Rows from block 3, named by matrix and row number. Rows with one number belong to one channel. Each number is 128 + 24 x the weight over its row's rms, rounded and kept within 0 to 255. All counts start at 0. Numbers have three digits each. After the name is the row's rms in percent of the matrix's.
# convs1: first pointwise conv (model.mid.1.convs.1.weight, 128x128x1x1), inputs 0-127
# convs3: second pointwise conv (model.mid.1.convs.3.weight, 128x128x1x1, transposed), outputs 0-127
convs1.76 104:116147107088114132107097134111119084100169103134169161096127117138087163104123094089055153153117148116148171162134136140160156158115103094148101153139106104117140111129155106125126107165138151122089151127150113124133173061122096147147153109145108153108135099141108108153145082118128142104124123113119117134113116121137107102112160107168102131157139112116124075137104126118142128131113
convs3.76 106:132105113156177136132155102123165105155133181137132107095117123110115144163135136109143131115132126127112094136133107128096118141137098114148130143131093105126131085159172128099167092095082091113107146100123144100082155102096133149104149188108103139151170164138129138122155147130142142154096116075132096151114089108146154113113086115159163117151091122112118118122130152148109115092134
convs1.77 096:121124151129147144114121061095183084162105153129111204123124101111123099129166102121124114144139173159146119178164163135135126168149145129119107164153137099152158100158137104106136166149135132091135138135153127134146113092125138106150125171137096133136107170099109121136136134183140129139111102113162093162156106078137123122120150121124133151140147147124158131148112122123129113113115
convs3.77 089:147074115121154117131170167111132139096117156116088116146128131130123116139153152106145124073181121162117135160123109094092107156098119138126105136127111123130105090135153111093156130069103122129109113133157129140098070115109118144135104184163164123111169158134135134125155140143134134182084144132120108096130124119119145073135126156173148093130109122104119121148101142140147113098129
convs1.78 090:132136165122143162127126120164090104161149163092104154142113126125117084083175152157130153160116151136146121193168149142128129089097146107145090132119145123136146111167112134111113160164101119084124143177145134149145138083091092126139124130115107128130120125092161152171158123155141138182100105112143105141114122104128177133109149129127104124109127137139108156130110166098146124130145
convs3.78 105:125142142121104111113052118115113107139130102142140103111101113103127120095124081139121140158083139095118130130127138138177139093114148099122144102066131129097155177093091163170109110147140113133152138122115138112164168122137115130134119087123121105134106104130134140161115151083103130126164132131141158128141155163123119151106137143074090160127116090151131115101143116109122120172072
convs1.79 088:102130159086140119118127110134124101143108130127123180116121139143078110093149149124141165109158146121120086149188161148101156142129126135126132156119100138147141137146136101090136168110160104118090171186141154145090153082105132108168120079129068141135088136146144142166160093158137119169112103132166084150131125117140125117110128138136146157123134124112125140132126109097127123134150
convs3.79 083:148106095105119130113094145078107139073111135120148147173156129135132115083119124104130143077153151148125162147091115112135123136109119136160154139123124105092098141132084100110104142096144146129094082147119157142139091121127143133159106153166172105104106090120157135137099118124109123198141128135137100101142111136137142097166144136091102087129120142102113078106125124137143136122086
convs1.80 101:161145120133130159136112136140071092129145145130117124098107111128115165143126106190096121099143132090091128134144101128141088123134130076126111125158077167090149124174108067160138112122160111119142136115127075136125117131099115129161135137100164125137152143147130149148135105150146146111126141102115116183137114128128130078137178139114134133104168119124083103101097144148163135125099
convs3.80 086:133112095120122135139108124114153109121165138160168118128150154135136143124142136121147136109149143148147093133111120142109161155175091079179181133105098096131143145163133145089133116129117134114101121092068160105134121100097158166122141118142129147144111124125130112127150153153137126177146087107156120131110099128119136149172108104075127086151104119070112094085156145143099147115133
convs1.81 113:145098133145141126079151112126112112107138161145134154099174149099120133118121147107143179205150132116103186145142157117130103157138116110130150136108152115129151141196141121093123129098145087134136152123156170120153147111119102129136104147152101086122105157143085120134142135128131142127146117144123106140144126111132136131095117135182105117152107102151137076166132107107081152166144
convs3.81 107:079107155117108175133166172171110129138124139066113126126113127123147161141133104129145108120112119123114149123157144153144152136126141149105095121106139131139144111101100113146146151139080118145168123137134111122172136160150105091115126109149146099170139153149142129132143110110144161096133171169073132121106160165107099101116146119119124164128143117152103168166087083114137096169099
convs1.82 085:129136063147130137156109124174107103077097108106215093157123099145146123142135115136118074130138109099129151109113151136128151124149079161115139142133133135170100111135128111137127138137116150098147112093139143122136087135149151113151095123146120118102142099160153121168151154107115120123127122090146153122123150115136127154153146103159176103109135144098134134150194103104153136106142
convs3.82 075:145130104132178092106112119077134111127142140166136118142137126125117121139136122127134138112122175095140103136127134109105126096154099076153142150119117100093145136163136190145101087139136131119114165094087146105122167079110129180131145120085112136114138114112089108118142186122143108127133102113141161181153130126156112153111110145118074138138115137132149085106143142121141155147085
convs1.83 085:134169118137142147123121135117106094093108126194149115085132097130101157105134130185095095153127130103100137129141129162119100124139094083144090144107101167120130132148096118144126130112133131141145107088106068126135168134111121133164147114128144135132147167133128138158138100138167142099103129136141120131147123124134160069117147126092132148101183136111081133110087150161162129090127
convs3.83 071:151136159132120099144139132154082140122090087106109145129109110127118111127118154114123129152134107120148168107141125116139099111098155178090083106174151169126090102099124094142120146141153138116150119165178105153125091159155096104121126145121146114114119114106120115100101086095114137092088153164110126119143151091157131118091134136176123158114134129166121158178109113130155089113110
convs1.84 097:157162117122139099132110123104093123079131145127132113105112146120090135135116157157122100188147114131092121135123161129106152151152122113138098113151122131092136129144069133128168136107128124123177140138079094108137163128143101133141124140122158177194106192141084101120114149149181122117100117100088125122151084117110141145121119125093131150136128125138086153128116122148109151102146
convs3.84 075:182159129158128092155137134093124175098092100155107142135133108152146108154107170139111126140156135128142128144137124103124100100114117155122125156154137173129128139132116124117133133154137160137112130123157086165091128125135140118131106169108096125075073127121106128114096106185080132128108144132112140155171111104153120148085116150177109111100167147164161126121128111109155165099146
convs1.85 102:096144071165104137131155145112144133132118129130095098153140084114143143140142129115081156146071129094089181130113132186127171131145092120109150120120114092156148107120147153130119111160145185110134133146149158090147109142125123136107104141148160128134173120116069124149137144140151127125136129121150126121129153091161170114130151088141137096111100151135131137136155144087143090105119
convs3.85 107:165113135129153130162135113159150088162158145162142111094109130115099123170158154126150158143119104119148082093128114156100149137156109086132104116108096104154147096125170167129148101118100100105148158101094152093118152108091108149089184128102097160145154139137099111106164169134141148112100104105158141151125138104145127156115097123124144146162116110120113149113150154140099115117135
convs1.86 104:088159159126149164126121166148108086146127123141103134122139193133107128097095116119148147109162154120122191134142126094151128138150149106100138157126143151116131151140091133143123093121134132139100118211118134135113122117078158103116071145138106156125095149120114158095118137116163156124124118142147102113168162116087135092120121153132142163111153139134147130174091135116156138122142
convs3.86 107:173121109125124062126064122076096135106143101167145137147130116108120093126145139141117155126120155118144112147100128126124107098136135089126124115088118144109121150121118163149068105133164116112121132094109143125120134101130125154163110106112118116077113079086105104131079152108092109123124122137148177127173145131148156151125138167119084128119112109154144087109152136132146154159119